config.yaml
model: "audio captioner"
dataset: "short pieces for a synthesised band: melody, chords, bass and drums"
train_examples: 26041
n_mels: 40
hop_length: 160
input: "log_mel"
spec_augment: false
win_length: 512
tokenizer: "word"
vocab_size: 182
encoder_arch: "jasper"
encoder_norm: "batchnorm"
encoder_activation: "relu"
encoder_depths: [2, 3, 4, 2]
encoder_kernel_size: 5
encoder_stem: "single"
encoder_widths: [96, 112, 144, 176]
fusion: "cross_attention"
decoder_width: 128
decoder_layers: 10
decoder_norm: "layernorm"
decoder_norm_position: "post"
decoder_activation: "quick_gelu"
decoder_mlp_ratio: 3
decoder_head_dim: 32
decoder_fused_qkv: true
decoder_bias: "qkv"
decoder_qk_norm: false
decoder_parallel_block: false
decoder_inner_norm: false
decoder_positions: "learned"
decoder_cross_attention_every: 1
decoder_tie_embeddings: false
init: "kaiming_normal"
residual_init: "none"
optimizer: "nadamw"
learning_rate: 0.0023
beta1: 0.8
beta2: 0.98
eps: 1e-06
max_steps: 19900
batch_size: 128
epochs: 97.8
lr_schedule: "linear"
final_lr_fraction: 0.05
warmup_steps: 990
weight_decay: 0.04
Rows from block 7 of the audio encoder, named by matrix and row number. Rows with one number belong to one channel. Each number is 128 + 32 x the weight over its row's rms, rounded and kept within 0 to 255. All counts start at 0. Numbers have three digits each.
# convs0: first width-5 conv (encoder.blocks.7.convs.0.weight, 144x144x5), inputs 14-27, a 5 kernel for each
# convs1: second width-5 conv (encoder.blocks.7.convs.1.weight, 144x144x5, transposed), outputs 14-27, a 5 kernel for each
convs0.17:142187162149113091081145136101109081088099065073109071101140149153096062107168127070072105174197166118141094113152137162094140133150166091132168065123141142128098056129137067091125101115133146140104037042137154
convs0.18:139147141123129103110137120134174159156142132134113130121125151157167137133057107156142192127130126103112130132158162172146134096081078124133113095129087000090146126206133132158143127142123139149154153093119163
convs0.19:021104119156168158136121083049087123100137128126100147155159154129146115099044120116110100122100155121152116124164123143171144125122118125153149177167119142117142113155131177131177127126129114067191129155161194
convs0.20:129134137152133130072093088092176152155127093130118136161135103155143142103046117137140164195143111076108101135148139175161110093099082103092088128134142000019124109167174139143118143141123126167149107136114182
convs0.21:186175108127103176177125108144149155153151125163178161169129115052093062113146174165114104224204122135148196173145100103116135154185174122119113102143139129137100116119094109110100104099138160162101137080077126
convs0.22:133165141166122049117146116094057118148152169141176088154174179152107190169112136135093113146124097083063067118091105159121120087073082160146156140143101142127109142114093087107154127078113142112120118133063115
convs0.23:108106145128104192135144143100155163121096089152146098127104171066114138163112072111092099175155126131158096155152143148079104128143113098151125093150134142126116184177187127101111071087137110130094129152138169
convs0.24:113095144120108127079073084080139146162175210114102118165159201183167140176102102068165154154129109170136131146163116094139107112103060089092105176189083132135172186099144153143149121110094072083094082082082109
convs0.25:131108103155113148152112133156146110096131113140106142168151149155179126170132173124118179147123140129165033052059101104065078084070096138151128116143115112102109119137127127149092071065116078092104071050109152
convs0.26:134181140158145173124137092051109072114136123141140081113165110133169210172107079083091071045094078163155120114110120116078067085070077118151127072132106101089114136128116093077115064090148126134108069098121132
convs0.27:097085103121116212170119172136136123112092116168164148165165187137117085081156141162220125121147145205125160179143126096126152126102099130139147150166158114101078125094163189169144091146167171155122129166139194
convs0.28:116185117135155119145159187159066078118143175062151129093114085178160115122124172174155198000128184110179144143187156176035108137110066109138132118097157159110128134105093119138116031039072111136167063127166134
convs0.29:157110111145111135135147139146140093122179182142151130134072174167104119174171138128149123177163117144159134172135137123149122129089044135127160167132098114157145158106072084066165119142143172125167117118145151
convs0.30:100111150146139150146152115106149131133144202092114142114086129139097126140108132106120151226170073091108090078135164147148099103131137144171177111109069061117132133115089099097165109115133103090188133130147150
convs0.31:112058118151153148141139113119077078097124167138088070073097128170178147135175155112080111065130107087064155102134089105090137154128118186155102137191103137106124123071137129121080139132132141118103127130138114
convs0.32:083085123074137120153140135116109147160135106098099121160182114123132159159142112084044096098114092090105145145101071115154161146162182148136103106138138153158067072136099100127122163172126120162127116115179164
convs0.33:171186156121137115093137158126166131077103085166126133111106092119139141080073149117158161192171210184175091106128105152156111083093056073129147129138079068073105135119111128146152132145161161128091142119131118
convs0.34:176105123101148112152119120133129107109132176021079126087126075107102093098102151075066095100145150146129134164125110100116143147130130128151146134175145130130115111069089077073112127123107131143200194151121122
convs0.35:137122140124144156162148112070114102126159174140147100060168119114110158175113111165145131214157099091161070090182112096159111092099116102090120092082082075081079143170154148153160151166114131110163141128117163
convs0.36:144118103134176129114087102145126132154128129161123118137181168120116194183176115122140091102160135181172121109119132119114139120144153132143062064103115110106073131116174167220202143129110101086131146123134190
convs0.37:145115137156153152123080102055131137126141126201123166199211197114151140135147138132150167177181171130157160119117145144061104088094140102077114094145113131132092120155185146138175068141154176110151143150172170
convs0.38:115084118050111143135185182058122128122122184101147193117102110118119143101202088162127120127133106161157151104100095154127136133168162123152109090143179117131109088106146098184139140130122150114113102175166120
convs0.39:155140095136148144146138146069147135102112128185201145116136126168147104089096128127115122154167161121145010053123129102125132142135158154113082112121083107119157132147125069125155190113142121102120108106158172
convs0.40:135139141121101133145166145101150165182161170128142148149141164118163158167083085130133198134091142117150131142150120088122128135157179101135099134199150131173143099114102153192152123110128134178119185162161130
convs0.41:095070114118136135198152103110113126144142138113106084127164158146107115169109156165098185130114129096128003110125103080162146164143124136149164130194079106127102126138142132151162115164146109120036141130158137
convs0.42:110085120117120114119163148087215160144117142108109120138157097156143151116093129183121142084152116040147135147123148106119097089154128117077081070100005000093138150146120130152166141090074146137159069133096202
convs0.43:140158139163118108132087106112129155178164195135119106114125123096093177153188176138139155128147158161207103121102131109097111142159172139147153124122189181168122143115100133137149145163120138156104000118132149
convs0.44:114115140148199144157140141103085131104078055136167113178175131100113169168113162159163165135100094107160079125170129070112079124127133102093140150170055085146129205090120154114127084070155109109149152095109150
convs0.45:066082165134155134127102168129051129177122075067118165123144170167165146116049091134091117138101133087120133152172154149185096125177153047122103088101058115154162164094135096098093126147108097105145130158113136
convs0.46:079112104147161161135177114086073140155140141088149127139129138152103169156124164179120101140185157181144120140126137181096113137131113157162131121124154136164142171187139111135108107107114160170174072117099133
convs0.47:172106144159147101137120116099106070108105070111085125144147082126152112142179098127123050131132148147152111093064110080125132117143153097101038110143169117126094101110116109078068105110154153185041097121160169
convs0.48:139066122109150116142113155145139137159173145145161208165145171152151144140125174162139119084116207123115119116146114106136128100116196141144143144102125125170111122132142187156161084101097093134112115077129105
convs0.49:126141151156188173171142102114124164145132172043117112122149161103121153164119181141094121168131133152133033086125122203107122133145120127158113138176103132074061137127150172128109124144144152163087185099130112
convs0.50:099128138144051106084120097084106123130121134145136143143117133169154138107026140159137087142095120097174091125107150123168130133125095168146153110100085044046128110138092155156179136083143134089142102137101128
convs0.51:163119137104159150174128135126139093105092089167129085135174152131136188179126165144135148139117115111136079072099119135158139144132182158147136149092080092135078125119102136141160169107116109131146117127132123
convs0.52:114128112137127111115174113072149176193212198099120131096142134149146174231120071119148098102115113116172095132136185118111086070031077147130162177171097112143179145127118100080145121141149089106144094115087060
convs0.53:124147087129080179138111040076128168141110143121128129150114128171164093113143125105119087131068071097085101180129158165131112149142126080126114135114147154127160118128135162174200161101111119109136072059183165
convs0.54:096117116126128123156124149155139113124101131125140149122153153188180190126122131111109098061099153130147183126096146158043051115144140061065122118166091082175131140114106082113090163156022080125082107066155129
convs0.55:087147137122170158181135108114146077071041056082136117114078152153103144122156180176133127059129137126128102130130143123082100124159135057119174174127132131157132154096159129156151126112105133150105083147120140
convs0.56:131166161137126144192113146159142163150118161114090129165185099081102100138196190191155147081130144134114168120073124165167178144142139085044150151129161134118128105119098074100122109118136118126102094100137115
convs0.57:173143171158161084097120104085180133145143160145124058136143113135146148188094072111050087124155121134121195152127097173159162146105095166140137161169083133176194173111161127084202093101126120118213169138107110
convs0.58:127140147155123107126157140110070091097134196092122164130069178131169168157127150183156101099091120164070187164120131148094104122134136051076139183188115163116133136166138103108095080104120122111157082090077113
convs0.59:156153162169100151143131115108160141112151172133137130093122086123123080110136147111147156080081104167161082049063095085072108129135126115117142151178124112082081079146128138135159108132133129138148114111143112
convs0.60:166086075102122116204131122127120110074106146123126113114139157189144118126141135136117056072130109182128119142093101121073071106118159129145162118130090106099104075129150173125111135150129115087063120057087102
convs0.61:145159147142165139133134119147141124124094111148127115098142163101108140177091098085118181187109099134148054116174106142156137134113070102109094127134096118105126174160145158090101135082123119076203180129175091
convs0.62:153137129184179100100175134107173143138103087072090151165167107154173115121117208161101102087148171177198133116127136188157105112174144055115093147139104103177082065115132155121128148114048126153153102060137170
convs0.63:170172166148149095148164139089052091143207239109125126125155093090106127180164168146124167066089155117114144136147140134125140146181150130168163199170117148124125119174141101150195167132133085133190140133170199
convs0.64:154147113162149093118128148147126157164115065061136168099109122177144172119086132117149076085071148137146124129099141154119102105082087150119142110092128155086171161171181100097102105162128108045139164193103019
convs0.65:111138103106122107108115126099097121110135152115095061089112068134151130186164073076108101079146157130122115153151154151150153113127126091057107103137143164124115126076088154150171061097143165130099120172128111
convs0.66:187103108043109148153164157167192160124140115195157157132122126110108115137099057154160190187167170098084184162146102082144157136094079129122143117151175117094116083204173149176109066102092064152155205145173108
convs0.67:117144124082118145163142080097142114142119133212125089120152136122166167138164143127142136137101090127090109146121126120126122147141080109059094099131044098153122097077116108107149103118174115042059055118123113
convs0.68:074159157168141139104092121151132099118117190121155139140158118150100150156097099078153086117080110119103126149089144108125111127104096096109097115119112108166154187120134125119149149122066136102113146143113058
convs0.69:119110104122105137134178180179128120098084067154134135146109129166120089083174138085149158129174131128047121159156172121093120117113165114076106111110105144156095108109093094068106142119094069076146146086074093
convs0.70:138126096141115157151108143152177139162147135184129174133103158129155135084119090114099132146204201148122141112162194168142136143127111120116126137122085095139108177147126102094146121171190189151140125114076126
convs0.71:142176146153103112105072067050116155188162195189174121151172161137157152189087116094103147159170113145192134138121118071155091102131080118100128118130099069094107094102149185162146101040128113137132088128160177
convs0.72:149129095085102145145154122128137145127147148141144146130089088087109134110137119100087126204151148129096099120133136175128118110111098123057050114104169153126110107175158143152171136153183172145106139150175149
convs0.73:109114119094147130157130108061078074072089083082137145112111076180142085080207207173097120156118107121119108129140182114136179169166144112149166172102188114081098072093040091168139137143145116104067111110116133
convs0.74:115094072133115124132123115085163123108143156118177123164186137162125152185096074109101147122162085127151103057099122069156146176162112151140092075114166150062111084139179138126117169166144152137112037097148161
convs0.75:163136121100143154143142191132147136123096143159088080123075054129175161107091128144155098080112175170159207153098055109159144125101164103118095158204075161157149113140149164110070146136120115119092203182108107
convs0.76:162120097114145120148141102142202154144128139173173126113071049092091118033186123097111145193217118077145092046107152087129117099078151081088090103164147063056103109125130103119131121174160123110119120163106164
convs0.77:039092124093128175134082097122165137130128138106095074119098114137130094100107118125145152161150144122135114101134146155184144157134130075096148160150156109136157165175194155162185086114114119137145103134121153
convs0.78:129141115134107152095145111126158136139151058189134134129091064148117116110105123079130155151108169155093105093124143129139158126105103134153159120120096070083136180127140157128132088178191137119098108119134113
convs0.79:131135091091106130133125104076163133123092123127142109100049097134120152128129089128177183131097120139133171128067073089131104112156167146116155099123143133175139102141140074083115072061077136187154135145128143
convs0.80:139135153081134125112105118146126079110141154108115128129207159144119102100120126136110122093123139135140135110103170136045090096072087113144139125134139124126132096134184128112118017130096052116100103092134067
convs0.81:176133123146202110158114095061178134138080077084086179150149085092140174156102180179162111122056165124135174112072101113112100143110105102112112169181084120173146136102096142093133158130090109104094140055130119
convs0.82:129130130155119197123142082058173183168170183118112095122089215144139168186209152147137151078082097105102162169135123132153123094121110085118130164212107165167150155100113084130109154156077108130105095133118178
convs0.83:101163133110095189190143130151061156166181152038115147167151143160160148131080113144137143043108121135187143143145143153118109137148111101158188099085122103110099108150154162173177138147112139137108082136167138
convs0.84:111124115132171171161163098114176104088110122132163133162182118171152091150156175205093132070109158171108128174159152108099109137159130110107112127140031090094108097168164102120102133159131105154198127122166165
convs0.85:091063097124130110109098135116105080117159212095078116118157102110149151126131103117097128134115154104113091134155147186100111109123118153111164176250091086133143108086125080155158206148091131104147160099118119
convs0.86:096109137118095077126111126136157146154119105117111118142148093114141111091126135121083096082152114075169116138120137135111100129157147159165130085077094071107160109108126143126103155094062158141133078145172131
convs0.87:140145151121132103088128130096133075111083083173169157134143135149190159101070084115154176117122136150174136167082100137054116148125105143128110154131085100134134130161151123072160134081139165129125076133137151
convs0.88:205137138101133129186141129105132140140174220134135119141163151125146101127155150161048084116146151108138096120108142164071160109062019163112119174199084103144164139188183085111120078137187135089108174113062133
convs0.89:110147145124139113124078136152123113118145182084122130149113091147102135070162145134184115010070161149118100130141091073008095136146123130147086106167038114112145068083108125155100116112088155135066110042135134
convs0.90:176109165153139166139108146142082053125123151050101132131124152161079117133149189117073057150097161156128130149115146121069110126139187079197164112140117107124147150182112119133140120157144090129139105099110144
convs0.91:122106137136181122137122148193090097132094071048046157191210148158178142137163145109091084098148134115160156123085139204112135151167205136138110164122126105094123066064083097161219143154139104112077132133165203
convs0.92:164155173153162089116126148211169102120090073137132168168176192144176198168168160162104083166146142127129157129182134184133160144162148136106077124083096093079072096183199189110156139118143058117135166161097113
convs0.93:092104148134139125106142135131179148151101098114100133134150100142154136154130118136144167142181129141128071094130131150149151129148127137100115120097166038052105103136107119152139118118115149161115118122150154
convs0.94:129088174083140182115091085048128073110129149069102098097138152142128186174146150102110123116083135128126066045092104164133123121116073107121086107123113115169146156158117104134156155119096123102186072147127085
convs0.95:096111119095112171086085131128121103093113067082132134106098160162131121154151122092075069215187115102098127163128133175158134104100176182144172183180115094142120114173148120082097155157153091080179108110141117
convs0.96:107140080135141190159104109128096112124122096106157136122099123118114105097156152110094052177170130107150131137127160210124098075118177133120121132132126097135151128107171143133141148113113083153105115160176177
convs0.97:112135125167151092122082101132124133133108050133156184157110114145108105130039147184135126073147178189157181092113145159062122150108067107130170137102093129144114114133182161139110080085095116097092114098139122
convs0.98:129152112098137056052025086198161113098024037072092111082190128120107156127109100131089115120143150114096076063119115127132130125112172125160162107116147152143090092092135099150153138116109082057082104169146120
convs0.99:056136091074135115131077133134153144138127157086169138117091171160153157176154148075114149181172128102111137097168173187101059095115048110137099127151040036115139141141177130089145140075177192108173129207136130
convs0.100:106125112152104154176171165121186146133158141139135140159169137154137142133135131170147122082120152132152172198071095144107115153145148144175166139173098120178125105171121116109107113080169167137140117119171139
convs0.101:142138170137168150136135130101141127148083089129161167121097129115079079117182131134114160146080105158092182108126132120139109137170138057104130140137116137154121164170154143126067148158121186170146105086154064
convs0.102:100138091115151077099092171169093125124156187138150123125152083125083074136097158143129105131133152120090142137123145110025154144065093121120097111152115164114138168137125111072053087149145127097081096100108142
convs0.103:136090072137137112111135151121113120102155166169117147183194171163138149139141145130169154149104092124174097064084108136132145152149119146157093130156033030101163182087141141184138148070110135124106145173203164
convs1.17:106108140165165185147123087050184155143124181100068083120134121114162126112151169149125135054047103086111122131123104108099093104098112124169126160168113082107096163159155137045077112146161124094088104150127162
convs1.18:098123128081091158162147155141124108086104104152131143141129157122119108134103070089136149204156172124088107060045071102201152133131131156120123155142091058097141120122096105079100140113121174167115090108132119
convs1.19:084126113163134095090098073106121090097142111145131086111120153119107144154144156158095137164183120116159102112116130101128093112115102179189150144132061109124147154171128106095143157149110063073119114086119097
convs1.20:139157101076083143170152123125151104119108119147126147143116151128130150160116098104119146199153115092107154041000062103184151156137129164141106137107108078122127126136141115082123115169177174176120119144146121
convs1.21:120118086113104172121132125123127154141104062130092100133140081098103138132056113106125104121096068091110185128084088083063100193226203162155197176167182134123152190130158159159176098125127154127139169206215211
convs1.22:106105094144194113133148142158067091088051139180164151117128129152155151142054094085129138149127137150164192163136109130093093124124145076102118109084071152140132158130135140109054158153150106166101144112072114
convs1.23:126130173104114143134080096107096104122105104159166190185178124085097124141114087121117075158152166133139092119134082107114138196170132188181147163105082095137123159147099132103115136140146112183054096096104151
convs1.24:135169173093098124177162135156153151180153153120146133108086093072060121162134120126116131120166117094121147148158156157130184181126133102106093088140094125127125120117106152153191134129109149164175208154122087
convs1.25:126102151083132111124116153145150150165147156192186181168149088080093094146093117119100090123165152134126143140158145116074096105147124126140155143132139155172181151169121170150160166121134159111126149117146112
convs1.26:155067075124120093142116118121115139159147185150120072067141103122109132142192189122113107080052110164143165118141130155120127141174154115110117136156169162121122114125112138101103127155182167181110136185158171
convs1.27:104132122079108096141128156152125095105086086160134117161165093069081114135074038071134159139138177154174134116126120197083111118143168099110140165168119145140115144137106121150135145082118156137146150135154153
convs1.28:093071062120130089119149142156097158158134125089059150147088101127161161096073047141141119046050079107098131173156147138129112119148145087157115093123156179091124144111133100118145087087166100121155138182158143
convs1.29:110108119088147076061065094078099138145159130122145107058123145114117077087130166143127151099134110099085152155148108129161138149182197134121100153156116128146103128127127117136088058098115139152145119094064162
convs1.30:126119146162160130115113114083104088124152105121113115106087160132137179134113136126131143166102071138107137148141119123128133129141116166131136150188088133145137094127106104091087145139142149145136106101107129
convs1.31:202144101149188153124149142155175176124118168112099066076122113180145119075056092077098073137083122150120153147103092108132132148133165111163198130084255203129126143166156138100117120085155168160178114125112117
convs1.32:139132144124117149156134086074129162143144143093135135143102144159146170125134144132124166090123156170112109110120122115177149179155127123126157158159117133110121090087102087061083089095113130117141136119131106
convs1.33:113123103078059131125103114161138126096094148166131146116116141119110118078163158160138114208151110084103113134190165115167121148128093147121119131139145171165144129092071129093094166106086134176090129174146146
convs1.34:176175165125161121107078086113142099076081102152182162123064092070116102120146123103108113053090083127142107139094099055056090119158161061071109153147089136152108102112087109087083134108079157157137152132096066
convs1.35:206183167137144124158134103087129113109141113145118135128141134146133129116121139140148114177149131138120177126073125147174135120138103154164119125141106147158150111195099109122113123084123106131116123118116143
convs1.36:079143169152156100138104077115147141107096135158162183203170118134148180151089032055067026116144169154157118081175139147118110114134103119119142153127123179116122113102111135129142095111106131123205144151170152
convs1.37:159170143123160045076040092117160111139148120129123115099099161144142126170119078071101130163118094134114124123142101056137087091139146106093118151101138160052085090121084079100085212214163146142055166179154133
convs1.38:132085097136126117101129140146109133137140086126103151191159144091119147135185188178198222126129142155122115098115149155180149157105105154102104127150112125155107101070080145136125186168114120111093118158150136
convs1.39:164142120146137117066100089106110119132137178164133120122142183132112148126167139165153104138109152159145174194179143140119123090109133078151122137135109106145158150152190122132150140129171142144034079158137131
convs1.40:153095129156181069096119046052115077122156177134113093107112054075109088110080140130143091153152128148164135122130146155103153190112111098062065104111112100100101076095078083058096099102094095127084117136101143
convs1.41:223199118105120104147146126141094081095083090152166116065116154109133143140129098118125100127161103150165134198163128078141085128141132078120124106134177180161212208174143127094121144102205130135111170129124094
convs1.42:134111090098073157152142141166173168144125129164167134135099165214159140144119108149141152156139143148132145089062098127178171151163145221181112109091163137072113135115107118081089105136078144154175134100109098
convs1.43:107125118110115092120113095108128090112144152125160137122128077083084108077141141156133124090086113116173156140128100127155138175174147045059094162140094108115123106088086096078072067075069122169118138190141114
convs1.44:192152128110149153142110106125092020096106105131137109140143032105160128128134170130107114142160157186160210132113120087142103121129133109157127104102177172190163134199145171103138073129143179146127122118099138
convs1.45:147166156183163100161133131150099135109153120152164112119136142105121106088112120146151167134142139169186118160095108120114084153167127146140163139117061068143145115169133088080104078063065065070102141107102106
convs1.46:133099115136156083104133090116110168128079093130102125126100083094110117131078094147094099120107154146145148162167152147151145131155160080119092114147075114099141176084108083139103086115138127139044130094092104
convs1.47:158126117131134210174167171124148133118136142120111081151198146081150164154143186169101139177115095129113121085134137134120133125126101199180116062173133149133139146125144106108081131155142100097203160130118163
convs1.48:165090088087124095127198115114063102144148180135135140122178093091067065176124110133151144102152137164138119160156135160137140127132074077129107095063129106085131093088072058083122160112150160099097111082085102
convs1.49:169146110077121034110100102078148144190183148122130166144110099119128115131159143141140114130131111136139132149108125116126101139133127139125174121123097118050098131163106065132140132114119137155116160141116113
convs1.50:093121113123148105128137126154126108098128101136102100133178161109081108141156142130122145179163126165169111080025076120149142154160141166169145123105055089077121134076033104131125105165149116135163091146165109
convs1.51:155113136108139122084108134118158156144185154183149126070075115072095107093206156164180150161162179137132098086119162082155155139177174109148137150096099164145153156121118136139141159084089095123180127133123098
convs1.52:111109137149141125118082090111096128150136140131137103118097063135131164150071126114086101125109112140138121124093119175174143114104154104080065067114126154152120100106107090082114154125084095089131100076032080
convs1.53:181172113128163142105138111139110125164108145158089048066108037089121110094122107095156134152147117085143128127118110133073181172135161149147141159113107103080068110153095076105123171186126130147151170144155106
convs1.54:127078076088113142148134137155124171136111110024047108090137107130125115084126142150137113059115098052127120124108129146116126093065059162155099071126171125116138146133128131153187130119078084059134124101123105
convs1.55:090105107133128162201174166175128122147144155140117105107120043130164069091128131125095100144119111151127083119129115169101129103108105159105082109115170220183122138137168091117112146187088141134095104171176152
convs1.56:110123132117161117113150152168127115112108099152106133138160080100159141144137137124108124086111142138126040061059096121133168145110159094113153152127094157151161195114160151102120163153142157177172186097105163
convs1.57:132155155150148069061086100127115116109123120145169138096075120117145133126122102093114073169103092034112116135122116130161141141160165132141098146106100130138110115140100071145172111128103182205122120103090099
convs1.58:114116146166152095153141137133136107152094126141163113118150000076060106074113131100075084111130139143152087147155104124177179133151144112128096104150103145130102116148168153149166151107083101105136170116094092
convs1.59:122120149132152162133120102101130080106122146149172134115119080129112086126159145129106076155141202192174101115077049064100103076083060082100129174168165126099072061103124154135141129116150147106116138126153129
convs1.60:147134088101123130111177113102073165150121153097129123131174138157144212198154111138119136090118120086151109143152114132123131130136148083124188154117210178111135120090100096073148115112164179135175130092173164
convs1.61:161194152125112155158164124094105048089134158138163125126134115169122153143116108069074089130138142140128159135132124129166128113125116163170118123152098091152158135175179152110094099140127145204140121123113112
convs1.62:126114133150148125130141096096140111097101117116085127111093139118080107165142143137148151113137131125138109112116153094178126149153122156137112155124163126110148168144178148152102088137119153126132097142107089
convs1.63:158156170160161060105122125144120077108140147111092111082132071099115142115092092093091126080100156190112106117146126113185149171119071152179133129176096116115127130125129128136168136138099092154166117083055032
convs1.64:085159186165158144122138150121050099145161152107047127171186165094106129136127066083101120133117118158170131144113122101133137165126132145171174145148095141204146178085122094102059147101108111081116109087092126
convs1.65:168079118143154181182159177180118125145134151168115126091081112120115046103083117111073088155115085117153151117110117138117124142135136125192128089191227169090086111130112156175166131145126134064162136137146166
convs1.66:051049104116093115102104101143112095112108129138112090131137119068078095143092097119088096122104065048111070126137115137155078107081130118063113164168163107132136136124143115115093128104144124148088090111127148
convs1.67:154098125077083087085106133123104157182149143139139134115110186155121122143123104171157147101125122060104111135140068119075114164150188130128124097096126162194138155168082085089136118113135176086150115141155192
convs1.68:156131119131069154132153137085110201167163159185159148200125091180162141131117032090097114171162147092148149125093073146163137182136132186181133119104144146093112136115150147121120157162126138105175198160064105
convs1.69:189166140140160158201180113106139151152186159142119138102122152181146088090071083096144137172158068061103188180101095148118143090093145134149143127118144125114075096142114092092135104099116135146154117115131155
convs1.70:151164134111143115068104164118165119134131133136132123098107114110108083129141135153111137132135103097095143151124121146096126109142173153096109093138067120136137136165132156135161178161149175120100181176115125
convs1.71:150143126172190111100096114108121094129149132203151123108150046080125133149143154129115073168143097121119130101117089050114173161115068155181112097149134122123114157125156134114135104093134137114160228198209144
convs1.72:213176105114073094114141142145145181156130145130134133138145114153172141166049024029035055125185113114121186169105107117093090104100115119110119115155078154080116084200163140139152166202144149143125095134128123
convs1.73:135102147132165135127143146166084082141144107057105110141213203166090089117104124082109161129110130162171090094127170159188130119127147164149174140145103093122180166118116125152136186127140075061124111152143154
convs1.74:116096109129123142102099084091035117140192156089104135119089180125152156162083108145116119138156132035065157129108104175159183189163136141119106107036124087116148185120107114123102112112124088132118138088094078
convs1.75:110115120141166129087101083103118111135162085101151161090139141099075117122169154159114135111118181120102137083108043102110098138137161098111140155131174141121169091107088129093133072084149172202140108095116110
convs1.76:195154131133110183123103150168044110139104103201182131134149094105091093144103091090070123173149143106117165160120064130133071109133130125153113137123076088173147131163140107118108150100113109132119110129154159
convs1.77:169184169156221185163169174177029042076108147157127092119106075130111107114121117070089092152153158127122149136169131163138133151117131164166185176180138120116105068157119121102160122149098118075162157107104117
convs1.78:152179136118137159145129171169150109125120161203180117145122166135101110076102138127147171169132099124113200198169162136186133108118100113125126172111027087153176195145127134147164158116119152162100093152136110
convs1.79:069131121112120202168126142135121080096141147107075050093091061058107111117094122139147159165117097137075083105111091123082112138147113181150148157143137131111101127123131124100106167148097115137093121129113096
convs1.80:095097151155171128098094109099098133149105122118121134104147114060095127159138108121117116020109120096075158159138110047094069129142146034085155144141047166158170135158120098123127124117151155129135136158162158
convs1.81:116121129132124086059091120168120130147121088117112132085142138109154147167158184145078095092013111144159088063129176105171134160183101154174124137159193137124175154147139075083112138151113119127135156124122138
convs1.82:070107120142141105115126139142109094116115145085062092093067009078101080066080068121131104167121114121100100122113102143135135123096129112106130140099129100082102139119116141167162129110061092120098138130101064
convs1.83:152130117111030128122092110101065126125126143120107121144165078093126143202082105122142163085064107102092096092103152139131135136127109093169176117174173178164146099067104095110154093134186146099165163147107051
convs1.84:133106118131110080102162106098144147166116108119102103111174165119128119207093083133149162134116114131090130148091076002141088130163135099110148134150055139085143111147104114121120120117180117109107117123086117
convs1.85:110128081152147122119158127128124113092099155094137116147090114138082074080116154120130131157119120151117162094152108108142122122140066144133113173170171190122115126176151149138117142176147114150179119169127115
convs1.86:175163143162125083093145122130105110086019073193153128144143148131106126139111084147124103151158147159171124127073108118125143149129068195156141138144129135142174166113076139131150145163147133164099087160134087
convs1.87:100097131183156114105123141161130153133128130073027063109072137122132174082201154109110076069043103103097119160120123142139151144184177024063101122154169125099121138137179121120116103083155176085119109143183166
convs1.88:091131151175210129128153120138079114135146129083139144121157036054146149134055089092139125081152147175138164158123067064057073190203120052129163107112093131150119118189160072122082071124172135116108190163145125
convs1.89:140102133153086161142133144129121147150112096156103113127148143135130120108145106076046103052085118146098143085133142161159142159136094122139111106148188139127188181129109130132139113129158150161196128125123139
convs1.90:105101131146151123111125166168129129122111107109144116137130128130080163150149083105111076026103134174148057139129099072091089125133122088015129181090093118126178151156150111115149174105086198167109118172129119
convs1.91:130114135120110138153137115041024053083081173103089166144098169153125142227180162153168190101137147117185099119116119122137114129144170115130140144160166115094113153163109148174123115100122141137145119059066086
convs1.92:074102152067112117131114102075197129057086103042062098091144121096096109139122087125139148078127121122114097123112088151093135153099112147126126145116148141094093086181177197207180116097142169164130133100097101
convs1.93:136126116094068152141144148167094070066046090119120152128112149105123114124106085105119129142163152144091096043122128120212200158121122194160139170141116079124121109103085102102116128118133149145138105089125130
convs1.94:105156155170211166116123110110168135146107100159161131097144086038098096120138152141115114192126160136136143168198117133137121124148117117109089133147100144144117174120127131094065154156114138152138151127148153
convs1.95:126171163127129135113067121126137130118095089185123102106139111154157125085142106152125136144152121147168099090116108161176127150114109120148173175127137133142145156068124062105151123098116125129135110151163165
convs1.96:160148127148138132105037082108080094157156133192152123152170121132133136139094114133091087129129135141160081080063106139177150156129129170155179176151065069106106135111097071091081184166133125164176160145152163
convs1.97:070052093171169117105127149127135150136109120093080067089144132149133139145139151128125137077027108136139071056104162134142136143113162079106109107103248156161098113126109112130121077166159146069142151158123142
convs1.98:143176153159102153092020047057027070120142133095089096099124141168153178147191162154161164133150145189152142137114071132251222179114099133154167150154170164158148101162121114100146145119126100138104067111104154
convs1.99:166162150147168101094054062092104098126141138110117142141142090141118107160126070105107116113125148147105163125102136134120150163141116179168172157147124124118076137182127106138195161128090102163123109147113125
convs1.100:156115124154145130134124074129077080103134140079090119107120103126111123149094080101129082131117159156112129146130090087089092088124148141115123117122164128125112146147158153121087097093047133181158172146128175
convs1.101:110122171164171132105106130146090038107111068101117097101079167137101138114169170132132119079106142116159095090106101128147139130108133148131090122146140139117122093090042073064112079101127114139131171141133138
convs1.102:130172145128098081097113130121147122163097023166155089105140102102103140157113148157157155119112137096147109132099110147141160123110142046110176158119162114104147107113082082096098101115174202178202122161192190
convs1.103:146127073133138062082111073082149138141113138145171131110145149198169120131119111117142132103152122144160112107095039095068160171155121126187155105104133140085094142151104115153107144142143142135212137135120083